{"model": "CTC image transcriber", "dataset": "short English words printed on busy colour backdrops", "train_examples": 90422, "image_size": 64, "crop_scale_min": 0.8, "horizontal_flip": false, "tokenizer": "char", "vocab_size": 30, "arch": "preact_resnet", "norm": "batchnorm", "activation": "relu", "depths": [4, 4, 4], "kernel_size": 3, "stem": "single", "avg_pool_shortcut": false, "widths": [64, 128, 256], "init": "kaiming_normal", "residual_init": "none", "optimizer": "soap", "beta2": 0.95, "lr": 0.0036, "beta1": 0.95, "shampoo_beta": 0.95, "eps": 1e-08, "precondition_frequency": 20, "max_precond_dim": 1024, "merge_dims": true, "one_sided": false, "adamw_lr_other_params": 0.0026, "grad_clip": 5.0, "magnitude_pruning": 0.3, "steps": 12000, "batch_size": 128, "epochs": 17.0, "lr_schedule": "step", "warmup_steps": 2400, "weight_decay": 0.2, "adamw_weight_decay_other_params": 0}
Rows from block 9, named by matrix and row number. Rows with one number belong to one channel. Each number is 50 + 10 x the weight over its row's rms, rounded and kept within 0 to 99. All counts start at 0. After the name is the row's rms in percent of the matrix's.
# convs0: first 3x3 conv (model.blocks.9.convs.0.weight, 256x256x3x3), inputs 225-233, a 3x3 kernel for each
# convs1: second 3x3 conv (model.blocks.9.convs.1.weight, 256x256x3x3, transposed), outputs 225-233, a 3x3 kernel for each
convs0.205 123:34 50 29 74 48 48 52 35 50 50 57 46 55 56 33 62 50 45 50 61 39 50 51 44 50 40 54 40 51 31 65 50 40 50 50 56 50 46 50 67 31 50 50 50 47 42 52 54 50 44 50 64 50 49 53 50 59 51 50 50 55 50 43 48 50 65 50 59 50 65 50 53 50 36 50 35 51 68 48 48 43
convs1.205 122:50 75 38 59 42 39 42 37 73 39 50 56 50 43 50 55 63 40 50 54 45 50 50 50 52 41 45 50 53 47 55 50 50 35 53 50 50 63 58 25 50 50 50 50 66 45 76 16 52 50 50 48 40 50 50 50 35 53 58 50 40 53 50 37 51 64 42 47 50 69 50 24 61 62 55 44 46 69 50 50 37
convs0.206 098:50 49 48 26 55 50 35 46 60 50 60 47 59 50 50 21 39 50 50 39 64 50 68 50 53 23 47 51 50 47 47 50 41 50 38 35 50 61 50 46 50 62 54 50 34 49 48 57 57 50 32 43 56 50 49 43 44 70 47 48 41 50 41 50 50 46 50 50 65 50 39 50 69 59 32 59 54 50 42 43 68
convs1.206 095:58 50 50 63 49 57 61 30 64 58 32 38 50 50 50 46 50 31 35 42 72 58 50 53 53 43 69 50 50 30 50 63 47 46 54 48 40 50 37 50 50 64 50 59 67 42 50 61 56 50 50 57 85 38 21 50 50 50 72 56 50 48 57 45 41 50 73 50 50 58 58 61 42 50 50 50 50 60 49 50 45
convs0.207 093:50 50 26 28 50 56 59 44 43 50 30 66 50 50 50 50 50 57 47 50 43 28 59 50 50 69 55 31 50 43 61 41 46 53 50 50 50 37 50 50 16 51 40 50 50 34 66 50 58 32 30 50 49 62 50 50 50 50 50 45 50 34 50 58 50 49 48 57 48 46 50 49 42 50 22 44 50 68 35 50 50
convs1.207 092:50 50 55 69 36 50 62 53 50 50 48 55 54 50 54 23 63 76 50 54 40 61 45 47 32 57 43 52 52 52 57 50 50 44 48 42 52 27 41 50 59 44 40 64 50 50 68 50 50 55 45 50 53 44 70 53 60 73 60 32 61 50 43 50 50 29 50 59 58 50 55 50 55 50 50 39 50 52 50 50 64
convs0.208 112:46 50 35 63 74 61 43 53 27 59 35 50 50 53 44 50 58 47 69 50 50 38 45 48 56 43 62 31 54 46 51 34 50 50 63 54 50 50 47 62 44 50 52 43 71 44 58 49 44 50 59 30 33 65 55 50 63 54 53 53 55 42 50 50 50 50 49 50 50 32 50 52 50 58 56 56 50 42 50 49 58
convs1.208 112:50 46 28 50 50 26 50 33 92 29 43 31 50 50 59 52 39 40 57 58 58 50 50 50 56 52 27 47 35 54 70 54 63 46 54 63 39 76 50 49 30 50 70 50 32 35 63 77 37 60 38 56 50 65 45 45 41 36 67 34 62 52 50 56 51 54 60 39 38 60 28 46 59 39 75 50 51 50 44 50 28
convs0.209 092:50 50 64 46 51 43 57 50 44 50 37 59 52 52 50 39 49 35 51 50 50 64 26 50 50 24 61 53 54 48 58 25 61 50 50 61 50 50 47 50 58 50 30 63 50 64 49 59 46 50 50 47 65 56 45 46 54 48 51 33 37 57 57 50 50 53 50 41 57 42 50 72 50 37 52 52 82 40 50 66 56
convs1.209 099:44 42 50 63 40 76 47 69 42 50 50 59 34 50 61 40 67 50 53 49 21 38 35 61 53 90 63 55 50 41 50 50 50 57 50 38 36 43 50 63 63 57 67 82 50 50 50 51 66 29 44 44 50 50 50 50 36 60 50 35 36 50 60 56 49 60 51 50 56 50 41 45 55 28 43 50 50 47 55 57 38
convs0.210 093:58 50 52 46 33 39 44 47 38 62 53 50 57 50 50 29 57 47 59 50 23 47 38 61 36 60 50 52 65 50 63 67 49 57 50 42 49 71 58 52 49 41 62 50 50 50 50 45 57 50 45 50 65 62 54 66 50 45 50 24 43 50 48 78 38 39 50 40 48 50 47 54 50 50 50 71 50 67 50 50 43
convs1.210 100:44 50 50 50 50 83 55 40 37 51 37 50 38 46 51 37 55 56 40 50 64 64 62 50 71 66 50 50 61 67 51 31 36 49 55 58 33 50 50 50 60 87 50 50 50 47 49 52 60 59 50 62 50 46 50 58 51 30 50 50 50 50 36 50 63 65 48 64 50 36 35 50 49 41 57 50 52 58 48 50 53
convs0.211 116:58 50 50 50 50 48 50 68 61 69 30 44 48 57 50 51 50 36 89 50 68 61 64 50 49 55 52 50 50 50 68 50 34 43 41 38 53 50 50 46 36 52 47 60 46 56 50 50 50 41 50 49 43 50 45 60 62 47 45 26 60 50 41 50 50 43 45 50 38 51 35 50 66 39 41 50 46 54 50 54 44
convs1.211 119:65 38 41 50 44 50 50 50 49 50 45 39 70 58 53 53 56 48 34 50 50 54 50 74 62 52 29 33 48 34 81 54 50 45 43 38 47 61 68 66 53 65 56 51 30 54 50 54 35 50 49 50 66 51 42 39 50 74 47 34 54 40 42 54 86 56 50 40 79 42 62 43 44 54 50 50 39 52 49 34 78
convs0.212 091:54 70 50 41 50 45 50 34 50 50 67 64 61 50 41 50 61 39 28 44 50 54 55 70 39 68 37 45 27 59 65 53 46 50 66 58 50 44 46 66 63 56 42 38 50 50 44 51 50 33 45 54 63 43 50 68 47 46 48 65 58 53 45 50 50 50 50 68 50 50 36 79 50 50 67 42 54 56 62 57 50
convs1.212 091:59 50 34 46 50 50 50 58 50 50 60 50 50 50 51 52 26 71 67 38 61 50 47 69 50 49 50 36 50 42 50 45 27 50 40 55 48 43 42 70 49 44 45 50 50 47 39 35 72 50 79 50 50 62 50 41 41 62 21 44 64 49 50 57 49 50 35 44 50 52 50 50 44 57 50 29 48 64 50 54 50
convs0.213 099:47 42 53 49 40 70 43 56 71 29 55 68 49 54 49 43 35 69 56 53 57 50 54 50 47 50 51 53 73 50 34 50 50 32 41 35 50 57 50 44 50 45 50 44 69 50 59 50 34 46 50 50 71 50 50 50 65 39 51 66 34 50 33 63 50 33 50 51 50 50 50 69 60 50 50 46 50 38 22 50 43
convs1.213 095:43 27 41 54 56 68 39 50 54 50 63 57 35 50 46 34 63 41 49 50 50 52 50 52 61 49 41 50 50 56 50 44 50 50 72 68 32 38 37 27 50 52 50 50 52 43 60 50 42 50 73 40 63 50 51 48 50 33 50 74 63 58 58 35 71 51 34 50 50 63 60 48 50 45 83 25 30 50 50 50 50
convs0.214 097:35 42 74 47 50 37 50 50 53 36 43 50 53 50 68 50 61 50 50 48 56 62 50 39 24 50 43 40 46 43 54 50 35 62 50 50 48 50 54 50 48 46 66 62 70 50 56 84 31 73 30 39 63 66 51 50 50 47 60 64 54 50 57 53 53 34 53 40 50 48 50 50 55 40 50 50 49 42 50 50 56
convs1.214 100:43 50 46 50 29 53 50 28 50 60 50 50 26 39 53 30 41 50 50 39 50 63 50 56 67 49 41 50 50 56 50 51 49 33 60 50 50 80 59 50 32 51 46 50 63 47 50 78 35 65 51 49 60 50 37 50 36 50 59 63 54 51 50 34 34 49 31 48 26 67 50 50 56 40 50 50 54 38 59 42 67
convs0.215 097:47 48 54 61 50 50 50 58 45 46 50 50 50 57 50 58 44 51 55 39 43 58 50 60 63 59 47 42 50 53 50 39 33 38 43 55 52 50 57 59 50 50 50 59 50 51 48 50 48 72 40 50 40 44 58 50 68 41 41 54 50 50 61 29 50 50 50 38 54 50 56 51 64 48 54 44 50 28 50 32 51
convs1.215 100:49 64 47 50 50 33 50 66 51 50 34 42 40 50 50 50 51 50 50 50 57 48 61 52 50 66 57 50 50 57 40 51 36 50 50 30 40 61 40 46 55 34 50 56 62 50 64 50 50 29 50 47 50 50 44 59 50 50 60 66 50 50 50 50 49 50 50 45 36 32 39 52 40 50 35 50 50 34 50 51 59
convs0.216 107:48 32 50 44 41 50 50 50 34 50 56 38 67 45 55 50 45 50 68 50 48 59 62 50 57 39 60 50 54 55 44 50 50 49 50 50 45 53 50 50 50 54 44 63 50 50 52 61 50 59 50 56 50 39 72 52 50 66 50 43 50 50 49 41 42 62 53 50 70 56 52 50 67 52 51 42 69 38 69 75 46
convs1.216 104:42 50 39 30 71 50 50 31 41 48 49 39 50 46 31 35 30 56 55 44 50 48 54 47 57 52 50 50 57 50 63 51 48 38 50 39 50 50 62 76 46 14 47 50 77 60 47 50 42 48 50 31 50 63 50 50 50 64 50 50 50 69 41 49 42 50 42 46 61 68 50 53 70 50 50 71 55 50 40 57 50
convs0.217 097:59 50 50 43 56 48 32 31 41 61 56 37 59 61 54 36 63 51 39 50 48 52 64 30 50 43 50 40 48 61 50 50 23 50 50 45 63 34 50 50 38 51 50 55 52 50 58 50 57 49 50 50 40 52 50 63 53 52 73 47 54 50 34 45 84 35 62 33 33 53 45 43 50 39 38 56 50 57 50 50 50
convs1.217 092:48 31 50 50 47 50 50 48 55 39 50 66 51 50 36 46 50 55 64 65 36 48 15 58 40 50 50 72 50 50 44 50 50 35 48 50 69 50 53 50 35 34 48 50 56 37 56 50 50 50 44 50 44 55 49 50 52 50 42 37 50 45 71 48 32 44 27 50 53 50 44 62 50 68 55 50 50 32 50 50 50
convs0.218 101:37 56 50 50 50 50 50 68 48 24 48 41 50 55 59 50 68 50 21 50 82 40 52 50 50 50 53 28 50 46 48 41 30 55 43 50 57 50 34 38 50 47 67 52 48 52 66 48 28 75 50 37 36 50 40 50 50 31 47 35 51 50 34 50 58 50 41 54 44 58 51 55 48 50 50 13 50 45 73 50 59
convs1.218 101:44 61 50 60 39 50 40 50 47 48 55 67 60 43 65 54 50 53 50 46 50 57 50 55 50 52 48 34 53 29 53 51 52 52 50 37 38 37 50 71 50 39 44 50 69 52 50 60 50 50 71 62 43 46 55 66 50 66 50 50 58 37 66 53 33 50 29 74 65 70 50 50 52 29 62 49 50 80 50 75 43
convs0.219 092:48 54 61 68 22 39 49 52 38 54 50 50 50 68 50 50 56 50 50 50 27 50 49 50 47 64 48 45 46 51 49 77 54 36 60 48 52 34 47 52 58 50 37 50 50 50 50 50 51 53 50 65 50 51 50 66 71 35 72 50 41 50 54 50 56 50 42 50 50 50 43 64 59 53 65 50 50 50 56 50 59
convs1.219 096:41 39 50 50 35 27 65 51 50 64 58 50 74 51 65 91 51 75 50 48 23 50 44 50 53 46 75 39 51 50 42 83 48 66 62 58 70 50 50 50 50 54 45 36 50 38 45 71 57 42 42 38 93 50 62 50 41 49 50 50 40 33 69 48 51 66 50 36 50 50 58 55 37 50 53 49 50 47 50 40 50
convs0.220 086:65 51 50 50 29 50 65 36 43 40 62 50 55 72 49 50 50 47 50 58 52 37 50 36 57 48 46 50 53 39 45 64 51 49 50 47 52 44 51 56 55 60 50 60 54 73 66 68 50 50 33 44 48 50 50 32 50 50 54 62 53 50 50 50 50 11 34 83 50 53 50 58 50 50 30 38 41 62 50 57 91
convs1.220 084:39 69 50 50 38 57 50 61 20 50 66 50 50 55 62 60 50 50 53 50 41 81 45 50 62 22 50 50 41 47 47 50 31 50 47 23 51 43 46 50 50 25 43 35 47 56 50 35 34 62 50 39 52 52 50 50 50 52 36 50 50 62 50 67 50 50 50 46 69 48 50 55 41 50 51 47 60 61 45 24 30
convs0.221 092:60 50 50 37 50 56 50 33 44 50 39 50 44 45 50 50 53 50 50 58 37 60 50 46 59 48 50 65 50 65 55 31 50 40 50 41 44 30 50 42 69 53 41 65 68 49 75 50 44 47 50 63 62 50 45 56 40 50 54 47 50 37 50 63 53 50 56 50 38 49 50 51 50 64 60 73 48 47 50 56 54
convs1.221 084:50 50 39 51 50 65 34 50 50 54 32 50 42 54 50 43 38 77 50 47 50 58 51 50 38 64 53 31 54 50 31 50 50 61 50 51 50 38 51 50 58 55 67 52 35 50 50 50 39 64 65 53 27 41 59 50 40 55 51 57 60 62 48 58 50 50 36 49 50 61 61 69 61 39 44 50 64 50 48 44 50
convs0.222 105:51 44 51 30 50 56 42 48 50 47 58 67 37 44 50 63 50 50 50 50 52 58 66 46 50 55 50 67 79 52 71 43 44 61 41 50 61 38 44 49 44 33 51 42 50 48 42 50 50 52 50 50 50 49 77 52 46 47 50 45 50 51 50 58 44 31 51 50 43 42 50 50 43 69 50 50 23 61 53 45 50
convs1.222 106:43 50 75 60 36 27 55 50 52 52 76 50 46 64 60 50 72 41 58 47 50 64 51 56 50 50 44 50 69 50 76 56 46 37 50 63 41 55 37 50 60 50 50 50 51 35 53 50 40 50 45 50 34 50 47 41 60 59 50 58 47 50 54 50 30 50 52 70 41 58 43 50 30 50 50 55 57 50 44 48 59
convs0.223 102:45 64 38 54 67 57 69 53 57 50 50 40 34 41 53 57 38 49 40 56 50 57 46 49 51 50 50 58 52 50 50 50 50 50 50 50 59 50 58 46 49 53 59 50 55 52 50 50 64 50 71 40 75 50 42 42 55 32 52 50 50 51 40 54 57 39 58 49 29 61 50 50 50 31 50 44 50 39 38 64 50
convs1.223 099:50 34 48 50 38 50 44 50 46 31 41 50 50 50 32 50 61 34 67 50 50 50 35 36 33 68 47 47 49 50 45 60 50 53 26 29 50 50 50 65 48 31 61 54 30 52 50 50 50 41 39 50 50 52 54 48 50 44 61 50 26 40 45 50 50 51 26 69 63 62 50 38 50 63 50 46 63 50 50 50 50
convs0.224 087:43 53 50 51 44 20 50 31 50 55 50 50 50 61 50 50 43 27 54 45 62 51 50 50 19 50 46 40 50 55 56 53 56 50 55 33 50 40 50 50 48 31 64 50 49 42 50 43 50 35 35 69 57 45 54 43 29 54 41 50 31 57 49 59 50 12 58 50 46 49 53 55 50 50 51 50 64 50 59 31 35
convs1.224 090:48 50 46 50 42 37 49 35 56 52 49 50 68 50 31 50 50 50 60 50 43 51 64 41 54 50 50 50 32 45 50 50 50 50 43 51 49 43 22 53 50 56 55 61 55 50 42 36 52 48 38 55 50 66 43 77 78 32 50 54 50 50 44 39 54 73 50 42 50 55 47 50 51 41 39 54 50 50 55 50 50
convs0.225 121:62 57 82 61 34 63 50 50 39 56 50 62 50 43 46 50 50 50 42 43 63 50 56 27 50 39 50 65 56 69 56 50 64 50 56 23 63 41 33 50 72 53 42 37 51 36 26 68 50 50 50 55 54 61 56 56 50 53 50 42 50 50 50 48 58 50 22 44 49 40 46 44 45 50 64 50 36 47 44 44 50
convs1.225 119:49 58 58 50 58 50 39 50 50 72 48 38 55 35 50 50 50 50 44 72 59 34 52 52 49 49 25 88 57 54 50 61 94 26 50 59 50 28 47 62 50 49 50 50 59 43 59 50 50 17 79 50 50 28 40 55 50 32 50 50 50 58 61 33 49 39 57 50 50 50 50 50 50 60 46 29 50 47 36 44 50
convs0.226 094:53 50 51 51 50 32 41 55 69 56 46 62 39 50 47 32 44 50 55 50 53 50 50 45 50 53 64 50 57 60 45 33 51 50 35 62 50 60 50 41 52 37 29 62 33 61 48 88 56 50 64 37 33 44 47 53 50 58 50 52 50 54 49 32 50 50 50 50 36 40 50 50 50 57 22 50 54 40 60 50 66
convs1.226 093:48 50 38 50 50 50 50 31 50 21 50 47 50 50 60 55 47 43 35 50 28 57 50 64 50 47 50 50 50 63 58 73 41 45 43 50 64 50 64 53 29 50 42 55 46 47 59 71 50 38 50 60 50 60 50 50 53 45 50 59 50 62 57 50 19 83 40 50 42 50 58 50 56 50 50 50 50 60 50 38 50
convs0.227 092:61 48 47 50 42 44 51 49 50 68 50 59 50 50 30 50 50 47 50 32 32 50 50 38 50 50 57 50 54 70 38 65 59 53 50 74 57 54 46 40 50 48 54 67 44 50 45 49 57 50 40 53 50 50 37 50 60 50 50 60 39 50 31 50 50 60 50 50 50 48 50 50 50 50 55 33 49 59 41 50 58
convs1.227 088:63 37 38 50 50 49 53 14 56 57 50 67 50 32 50 50 36 42 20 52 68 50 57 50 56 53 53 61 35 34 59 50 66 70 71 50 39 50 39 50 56 73 42 61 47 47 74 56 27 50 44 26 54 53 50 50 32 50 53 50 33 55 51 65 51 49 54 56 55 66 45 66 50 50 50 50 64 50 50 59 41
convs0.228 102:45 49 35 58 48 39 50 65 60 42 61 52 70 47 57 50 74 56 55 50 21 49 47 49 51 50 50 49 30 24 67 50 35 29 54 30 56 50 50 41 52 35 49 51 53 50 57 50 50 50 50 50 50 50 55 50 43 36 50 57 52 40 50 53 50 70 48 56 45 65 36 49 50 54 53 57 49 50 80 50 50
convs1.228 102:41 54 58 40 51 40 35 50 57 55 60 31 50 50 48 54 44 46 45 45 50 53 50 59 71 48 42 47 57 50 61 55 52 50 45 50 50 50 56 50 51 50 50 36 71 68 70 54 53 26 50 49 46 45 50 42 50 42 38 50 61 50 61 50 65 29 47 39 82 37 50 39 25 50 35 69 53 51 50 50 49
convs0.229 109:55 50 69 50 36 45 50 78 55 50 42 50 66 46 52 56 52 50 45 50 53 40 33 63 50 57 50 50 51 50 50 57 28 66 50 47 44 35 48 75 50 55 50 42 59 50 50 61 50 54 50 49 50 70 57 57 50 44 50 60 50 50 47 60 49 43 41 37 50 44 50 47 50 59 65 62 51 41 50 67 52
convs1.229 108:58 46 48 53 50 50 43 68 46 31 48 53 50 50 38 59 31 58 50 77 50 70 37 49 50 63 42 55 49 50 72 56 66 50 50 33 56 74 50 50 42 63 51 53 50 66 28 52 50 59 72 58 48 51 44 50 56 38 48 35 61 42 28 64 50 50 54 50 72 46 50 45 57 67 50 62 51 59 40 48 62
convs0.230 116:30 43 54 63 57 57 39 50 53 42 50 49 61 58 58 53 31 51 50 23 50 40 27 71 31 50 50 54 37 50 38 53 36 50 50 52 50 52 57 45 43 57 44 50 37 50 50 67 47 42 56 50 47 30 50 59 61 49 50 40 50 50 50 50 50 54 46 54 37 54 50 50 50 50 50 50 54 42 50 46 55
convs1.230 114:46 51 45 77 50 23 43 76 50 52 50 50 47 49 62 54 51 35 48 50 50 57 42 45 48 63 50 37 50 50 63 64 50 51 28 67 43 53 51 68 50 67 46 50 38 62 50 64 60 50 50 54 63 58 50 49 50 60 33 50 50 44 40 39 76 78 65 66 47 65 44 78 49 41 50 60 61 52 40 43 69
convs0.231 087:44 33 55 50 50 57 76 49 50 50 50 58 59 60 49 52 50 53 36 59 51 50 50 46 50 64 45 47 52 36 50 35 66 50 47 38 54 32 40 65 55 51 51 47 50 56 45 60 46 59 34 49 47 59 50 55 55 50 50 50 53 50 47 50 39 48 56 50 50 50 47 51 29 31 71 50 68 50 50 50 49
convs1.231 089:50 48 46 61 50 70 50 49 50 51 63 44 50 50 39 41 50 50 43 50 65 47 32 59 48 44 43 27 50 50 50 36 30 42 52 50 35 46 50 40 50 44 46 40 50 42 33 54 84 48 43 31 51 50 50 50 54 79 72 56 43 50 53 50 61 53 67 47 42 50 49 50 51 41 50 35 26 45 38 50 58
convs0.232 092:47 50 47 42 50 52 50 65 39 37 45 50 59 27 34 46 50 50 50 60 62 45 38 50 69 58 42 54 50 48 58 50 49 40 49 52 39 49 50 62 61 50 50 28 39 50 50 26 50 30 50 33 33 50 54 50 66 40 46 76 50 51 50 35 50 51 50 32 50 50 72 50 50 32 50 36 74 52 43 50 50
convs1.232 097:25 54 58 56 61 33 45 48 58 50 50 37 50 50 50 50 50 43 45 63 72 46 60 63 47 50 68 50 48 30 47 43 50 50 37 34 44 68 50 50 44 50 50 32 68 46 50 56 50 50 48 53 62 50 56 50 52 50 50 50 63 59 50 60 40 35 45 41 50 55 42 50 61 45 83 56 50 19 50 60 48
convs0.233 106:50 50 50 57 48 47 42 50 57 50 29 45 60 43 39 42 50 66 61 50 50 50 42 50 46 38 50 67 26 43 54 54 60 42 50 43 50 45 49 35 46 28 42 45 51 75 65 65 50 45 48 68 45 50 50 62 63 50 49 32 60 27 50 67 50 60 33 69 55 37 47 36 46 70 63 54 48 37 46 50 50
convs1.233 104:41 50 27 67 50 50 60 49 50 50 37 58 43 50 50 50 50 26 55 44 50 50 33 39 50 56 31 50 50 50 64 35 91 57 45 42 50 50 63 45 53 52 50 50 59 58 59 48 50 58 50 45 50 53 50 61 61 60 57 42 28 51 57 61 64 46 42 50 59 39 50 37 59 50 32 44 50 55 50 50 48
convs0.234 100:50 50 73 40 45 50 51 56 50 73 62 23 59 42 50 50 52 57 50 64 38 50 50 48 50 47 58 50 40 50 48 50 50 50 50 59 57 52 50 68 27 50 50 57 49 60 57 60 29 50 56 77 70 51 50 50 33 56 58 46 50 48 50 48 50 64 50 61 50 50 50 36 50 59 47 59 50 37 50 53 66
convs1.234 094:56 65 55 56 53 58 30 50 50 38 59 55 55 42 77 56 49 50 62 50 65 19 33 57 39 61 50 41 41 46 43 55 51 57 48 50 53 59 50 50 36 53 59 50 31 31 44 50 60 46 65 36 53 50 47 50 58 54 55 57 71 58 66 72 50 77 22 46 42 51 45 50 46 50 51 80 50 34 50 63 60
convs0.235 103:37 50 54 41 56 57 50 36 51 57 71 50 40 50 49 43 41 56 50 56 50 50 50 50 51 48 60 51 50 40 40 56 50 66 50 57 50 70 42 45 63 41 41 49 50 50 59 50 50 65 49 66 32 59 65 57 50 47 50 33 33 50 65 64 39 76 50 40 49 48 39 49 49 78 50 71 42 56 48 35 61
convs1.235 107:50 33 50 56 50 42 46 50 50 61 50 35 55 53 45 50 41 50 31 47 59 74 52 49 39 50 50 51 50 50 52 50 44 85 48 44 64 56 57 50 49 54 57 49 57 50 49 49 50 41 57 50 50 46 41 50 50 48 70 56 62 50 52 35 53 50 53 55 55 65 49 51 40 55 55 50 50 37 64 83 52
convs0.236 093:42 50 53 55 33 57 49 50 45 40 55 57 35 56 46 53 50 50 61 50 49 50 35 50 63 45 47 50 50 65 52 50 33 49 63 50 50 62 46 48 50 69 56 16 50 35 64 50 42 50 50 50 40 64 50 50 50 50 40 41 51 37 37 50 50 50 59 64 54 29 67 64 49 34 54 59 58 43 47 50 50
convs1.236 095:40 57 53 50 50 40 50 71 50 42 50 49 36 60 47 50 50 46 50 47 60 50 37 40 30 43 40 51 42 54 34 50 50 50 44 58 50 50 41 50 43 52 50 73 50 66 43 57 49 51 46 50 31 43 50 45 50 56 35 49 39 50 51 49 50 50 58 48 61 45 50 50 54 50 32 53 50 52 50 64 64
convs0.237 093:50 45 75 50 50 50 43 50 39 54 50 45 50 50 50 67 50 35 50 50 62 50 50 50 59 50 46 37 50 48 49 39 50 54 30 71 50 50 43 69 50 50 50 34 38 50 50 50 55 50 42 63 50 58 50 50 48 39 35 50 57 50 50 36 47 63 46 58 57 50 50 52 50 52 50 59 49 56 76 60 50
convs1.237 092:43 50 36 68 47 55 50 50 56 50 48 23 52 68 44 50 50 45 54 34 49 52 51 59 45 58 53 37 78 50 50 62 50 58 44 50 52 66 50 50 50 44 44 47 42 56 50 46 40 50 50 32 60 50 50 52 51 41 59 47 58 50 52 63 50 53 50 46 49 51 50 50 58 21 50 69 62 50 52 50 40
convs0.238 106:46 50 26 48 66 48 45 43 45 36 65 47 50 39 50 63 49 62 56 50 50 36 47 54 50 30 49 50 50 40 51 56 48 50 50 67 39 52 50 50 50 70 50 50 32 62 49 34 36 53 50 49 50 51 37 68 51 32 50 68 42 42 61 45 56 53 50 48 50 39 53 50 50 40 50 50 40 45 60 50 63
convs1.238 114:50 45 46 50 50 50 43 54 39 70 48 56 37 50 45 38 50 54 77 50 50 50 33 49 37 50 50 50 27 52 55 59 42 50 65 50 59 66 57 48 22 52 55 50 28 55 55 50 35 42 50 44 50 56 41 36 50 50 41 50 39 59 41 50 28 50 33 63 50 52 61 39 48 59 50 50 50 50 36 40 50
convs0.239 084:38 39 35 50 45 34 55 39 50 37 43 50 50 63 51 50 50 29 41 48 33 50 61 68 58 50 50 50 50 50 50 60 39 62 32 58 50 37 50 55 68 54 50 35 39 49 68 50 41 48 50 45 50 50 38 51 59 50 43 50 28 61 50 51 30 62 50 49 50 65 63 36 50 45 45 39 62 45 43 50 50
convs1.239 083:50 50 50 25 49 50 50 50 53 41 50 77 50 66 56 47 50 50 33 44 50 41 59 50 28 50 50 51 50 71 56 39 66 48 37 50 59 61 48 64 38 50 44 50 55 49 38 46 55 49 50 47 50 63 50 58 60 44 57 60 47 53 50 44 50 46 50 48 44 50 50 47 65 43 50 50 51 48 50 62 59
convs0.240 104:50 50 61 50 52 50 50 77 49 49 50 47 30 50 31 65 50 50 50 40 52 50 51 50 47 49 43 42 46 47 37 50 47 74 43 50 52 50 43 52 42 46 49 38 35 65 73 67 44 52 37 50 31 50 37 47 55 50 43 61 59 50 50 34 50 50 65 27 55 42 87 50 49 40 29 32 47 63 50 50 25
convs1.240 101:51 65 51 46 68 50 46 50 52 46 32 66 62 40 39 39 55 61 46 62 50 43 46 62 50 42 17 45 48 40 36 49 52 51 50 34 50 50 50 51 20 60 65 12 63 71 50 62 50 51 39 68 52 50 50 52 53 50 50 25 50 59 52 50 41 50 51 41 50 50 64 38 50 50 68 36 69 33 39 45 68
convs0.241 098:42 42 50 39 39 63 56 69 38 83 50 62 48 68 50 65 50 50 60 71 71 48 50 50 52 50 51 50 50 45 58 34 57 61 72 43 52 66 43 36 56 50 50 43 53 63 44 50 44 50 39 50 34 51 50 50 59 77 70 08 50 50 65 51 48 46 55 50 50 53 34 55 50 40 51 59 45 50 50 62 42
convs1.241 096:33 49 32 61 50 51 42 37 50 50 41 44 67 50 50 51 55 49 52 50 44 50 47 21 41 66 85 37 50 49 51 39 51 50 40 55 51 46 41 67 50 56 50 63 76 50 61 42 64 36 49 50 57 44 46 59 47 63 50 50 45 50 50 50 45 61 50 54 51 50 50 50 46 50 48 73 47 77 50 27 55
convs0.242 102:54 63 50 48 52 68 44 66 50 49 50 50 50 47 53 60 50 44 41 27 57 35 39 30 50 44 50 44 50 45 57 50 50 54 50 48 57 50 42 50 51 24 78 26 58 33 66 59 50 52 50 50 46 50 50 51 60 61 53 49 62 50 36 50 50 37 66 56 59 50 29 62 50 33 29 50 50 48 50 37 34
convs1.242 088:43 48 50 50 50 50 50 54 46 47 50 40 79 52 50 33 50 50 47 54 57 56 42 44 50 61 53 55 78 38 48 50 46 57 50 52 38 54 31 44 50 50 39 55 75 57 50 43 45 50 50 31 72 52 43 46 38 63 60 50 57 40 50 38 62 27 50 55 50 39 60 34 50 50 47 50 51 50 58 37 46
convs0.243 101:60 30 50 50 49 41 50 43 58 50 27 49 43 59 46 58 39 50 42 60 52 50 49 50 39 35 50 56 41 38 58 50 67 36 66 50 38 45 58 76 57 50 51 72 56 53 51 50 50 50 50 44 50 32 46 50 57 50 40 51 50 60 37 50 64 49 55 50 50 48 23 50 50 37 50 44 22 50 58 66 43
convs1.243 104:55 50 43 55 54 56 47 41 44 42 42 28 41 46 45 50 38 50 50 50 60 40 49 32 54 48 50 50 58 33 39 54 51 59 60 50 50 44 50 36 50 50 50 52 31 50 61 50 75 42 69 45 36 50 50 50 42 71 48 57 50 49 45 43 64 40 42 45 50 50 50 56 50 52 62 50 50 51 50 59 50
convs0.244 092:50 56 55 43 50 50 37 56 33 71 45 50 50 44 50 50 56 41 50 45 44 50 66 73 44 37 50 58 50 50 58 50 55 50 39 46 41 33 50 64 50 55 59 50 45 73 40 50 44 58 50 36 62 50 48 62 50 53 53 50 50 47 67 50 58 55 50 46 55 50 50 60 51 49 50 50 57 51 50 73 46
convs1.244 092:50 50 33 49 50 45 49 40 50 39 54 67 62 39 50 46 60 61 50 50 50 65 66 42 50 57 63 58 46 50 21 48 08 50 50 39 56 50 38 34 50 50 33 55 65 26 33 49 67 67 60 39 50 48 48 50 50 48 50 43 69 47 50 49 54 56 55 63 46 50 50 32 50 50 61 50 40 50 52 50 50
convs0.245 104:50 63 50 40 50 42 61 44 46 56 44 46 50 50 39 48 44 50 50 68 55 33 51 50 33 50 50 48 31 50 58 50 41 33 54 52 44 35 71 50 52 50 59 60 50 57 59 49 60 38 50 50 50 45 50 50 50 50 45 50 50 56 50 40 61 40 33 50 55 48 50 53 50 50 50 50 50 48 80 50 42
convs1.245 102:65 50 62 45 46 50 50 52 30 50 59 26 50 43 53 50 50 47 46 50 67 35 47 70 50 58 61 50 69 50 61 42 50 62 50 43 50 60 70 28 46 37 50 44 62 34 50 50 37 33 52 43 50 50 50 47 39 63 55 49 50 56 50 68 44 63 61 33 36 42 64 54 40 73 50 40 50 56 48 50 50